config.toml
input = "log_mel"
encoder_qk_norm = false
encoder_layers = 10
decoder_norm = "layernorm"
decoder_parallel_block = false
decoder_inner_norm = false
optimizer = "adamw"
beta1 = 0.9
beta2 = 0.999
Rows from block 4 of the audio encoder of a small encoder-decoder audio transcriber, named by matrix and row number. Rows with one number belong to one neuron. Each number is 128 + 32 x the weight over its row's rms, rounded and kept within 0 to 255. All counts start at 0.
After each neuron's rows are labels from the 100 clips, of 14976, where the neuron reaches its highest value: "loudest band" is the band of the loudest frequency at the time of the peak. Only what is clearly more common there than usual is listed. The data: short made-up English sentences, spoken by a formant synthesiser in many voices.
# fc1: MLP up (encoder.blocks.4.mlp.fc1.weight, 256x128), inputs 0-127
# fc2: MLP down (encoder.blocks.4.mlp.fc2.weight, 128x256, transposed), outputs 0-127

fc1.95 [141 126 133  94 128 135 112 129 118  54  70 104 130  95 145  88 128 100 132 100 126  92  90 122 117 148 129  90 192 153 127 128 137  50  89 109 123 122 128 107  97 118 126 123 104 106  92 113 140 121 139 105  77 128  81  59  43 120 116 127 121  71  67 121 131 137 129   0 137  99 114  76 128 130 128 122 141  72 140 131  90  99  71 121  82 128 128  91  91 108 146 124 127 131 114 113 100 114 183 122 144 129 124 129 216 150 128 132  85 149  72  75 137 128 140  97 157  48 128 122 117  90 107 141 127 137 114 118]
fc2.95 [145  49  81 128 194  66 116  93 123 128 148  89 103 128 103 119 174 128 128 128 108 128 124  96 130 130  92 128 128 119 128  97 118 180 110 149 113 101 100 128 136 130 125 124 126 121 128 128 221 129 128 212 128 126 128 128 126 128 122 129 128 129   0 190 240 130 128 122 131 123 144 110 128  99 138 128 132 154 128 118 127 155 128 148 124  63 120 128 121 128 158 102 125 128 112 164 128 151 129 126 124 139 129 128 128  93 232 128 134 111 128 128 193 170 119 128 127 111 128 128 108 144 149 126 128 128 131 129]
loudest band: 4000 to 8000 Hz

fc1.55 [128 128 128 128 128 128  15 128 128 128 128 128 128 128 128 128 128 128 128 128 129 128 128 128 128 128 128 128 128 128 128 128 128 128 128 128 128 128 128 128  49 128 128 128 128 128 128 128   0 128 128 128 128 128 128 128 128 128 128 128 128 128 128 128  35 128 128 128 128 128 128 128 128 128 128 128 128 128 128 128 128 128   1 128 128 128 128 128 128 128 128 128 128 128 128 128 128 128 128 128 128 128 128 128 128 128 128 128 128 128 128 128 128 128 128 128 128 128 128 128 128 128 128 128 128 128 128 128]
fc2.55 [128 128 128 128 128 128 128 128 128 128 128 128 128 128 128 128 158 128 128 128 128 128 128 128 128 128 128 131 128 128 128 128 128 128 128 128 139 128 128 128 128 128 128 128 128 128 128 128 128 128 128 128 128 128 128 128 128 128 128 128 128 128 128 128 128 128 128 128 128 128 128 128 128 128 128 128 128 128 128 128 128 128 128 128 128 128 128 128 128 128 128 128 128 128 128 128 128 128 128 128 128 128 128 255 128 128 128 128 128 128 128 128 128 128 128 128 128 128 128 128 128 128 128 128 128 128 128 128]
loudest band: 500 to 1000 Hz

fc1.33 [128 128 128 128 128 128 128 128 128   0 128 128 128 128 128   0 128 128 128 128 128 128 128 128 128 128 128 128 128 128 128 128 128 128 128 128 128 128 128 128 128 128 128 128 128 128 128 128 128 128 128 128 128 128 128 128 128 255   0 128 128 128 128 128 128 128 128 128 128 128 128 128 128 128 128 128 128 128 128 128 128 128 128 128 128 128 128 128 128 128 128 128 128 128 128 128 128 128 128 128  77 128 128 128 128 128 128 128 128 128 128 128 128 128 128 128 128 128 128 128 128 128 128 128 128 128 128 128]
fc2.33 [128 128 128 128 128 128 128 128 128 128 128 128 128 128 128 128 128   0 128 128 128 128 128 128 128 128 128 128 128 128 128 128 128 128 128 128 128 128 128 128 128 128 128 128 128 128 128 128 128 128 128 128 128 128 180 128 128 128 128 128 128 128 128 128 128 128 128 128 128 128 128 128 128 128 128 128 128 128 128 128 128 128 128 128 128 128 128 128 128 255 128 128 128 128 128 128 128 128 128 128 128 128 128 128 128 128 128 128 128 128 128 128 128 128 128 128 128 128 128 128 128 128 128 128 128 128 128 128]
loudest band: 4000 to 8000 Hz

fc1.219 [128 128 128 128 128 128 128 128 128 128 128 128 128 128 128 128 128 128 128 128 128 128 128 128 128 128 128 128 128 128 128 128   0 128 128 128 128 128 128 128 128 128 128 128 128 128 128  94 128 128 128 128 128 128 128 128 128 128 128 128 128 128 128 128 128 128 128 128 128 128 128 128 128 128 128 128 128 128 128 128 128 128 128 128 128 128 128 128 128 128 128 128 128 128 128 128 128 128 128 128 128 128 128 128 128 128 128 128 128 128 128 128 128 128 128 128 128 128 128 128 128 128 128 128 128   0 128 128]
fc2.219 [128 255 128 128 128 128 128   0 128 128 128 128 128 128 128 128 128 128 128 128 128 128 128 128 128 128 128 128 128 128 128 128 128 128 128 128 255 128 128 128 128 128 128 128 128 128 128 128 128 128 128 128 128 128 128 128 128 128 128 128 128 128 128 128 128 128 128 128 128 128 128 128 128 128 128 128 128 128 128 128 128 128 128 128 128 128 128 128 128 128 128 128 128 128 128 128 128 128 128 128 128 128 128 128 128 128 128 128 128 128 128 128 128 128 128 128 128 128 128 128 128 128 128 128 128 128 128 128]
loudest band: 250 to 500 Hz

fc1.202 [128 128 128 128 128 128 128 128 128 128 128   0 128  76 128 128 128 128 128 128 128 128 128 128 128 128 128 128 128 128 128 128 128 128 128 128 128   0 128 128 128 128 128 128 128 128 128 128 128 128 128 128 128 128 128 128 128 128 128 128 128 128 128 128 128 128 128 128 128 128 128 128 128 255 128 128 128 128  29   3 128 128 128 128 128 128 128 128 128 128 128 128 128 128 128 128 128 128 128 128 128 112   0 128 128 128 128 128 128 128 128 128 128 128 128 128 128 128 128 128 128 128 128 128 128 128 128 128]
fc2.202 [128 128 128 128 128 128 128 128 128 128 128 128 128 128 128 128 255 128 128 128 128 128 128 128 128 128 128 128 128 128 128 128 128 128 128 128 128 128 128 128 128 128 128 128 128 128 128 128 128 128 128 128 128 128 128 128 128 128 128 128 128 128 128 128 128 128 128 128 128 128 128 128 128 128 128 128 128 128 128 128 128 128 128 128 128 128 128 128 128 128 128 128 128 128 128 128 128 128 128 128 128 128 128 128 128 128 128 128 128 128 128 128 128 128 128 128 128 128 128 128 128 128 128 128 128 255 128 128]
loudest band: 500 to 1000 Hz

fc1.184 [128 128 128 128 128 128 128 128 128 128 128 128 128 128 128 128 128 128 128   0 128 128 128 128 128 128 128 128 128 128 128 128 128 128 128 128 128 128 128 128 128 128 128 128 128 128 128 128 128 128 128 128 128 128 128 128 128 128 128 128 128 128 128 128 128 128 128 128 128 128 128 128 128 128 128 128 128 128 128 128 128 128 128 128 128 128 128 128 128   0 128 128 128 128 128 128 128 128 128 128 135 128 128 128 128 128 128 128 128 128 128 128 128 128 128 128 128 128 128 128 128 128 128 128 128 128 128 128]
fc2.184 [128 128 128 128 128 128 128 128 128 128 128 128 128 128 128 128 128 128 128 128 128 128 128 128 128 128 128 128 128 128 128 128 128 128 128 128 128 128 128 128 128 128 128 128 128 128 128 128 128 128 128 128 128 128 128 128 128 128 128 128 128 128 128 128 128 128 128 128 128 128 128 128 128 128 128 128 128 128 128 128 128 128 128 128 196 128 128 128 128 128 128 128 128 128 128 128 128 128 128 128 128 128 128 128 128 128 128 128 128 255 128 128 128 128 128 128 128 128 128 255 128 128 128 128 128 128 128 128]
loudest band: 250 to 500 Hz; 500 to 1000 Hz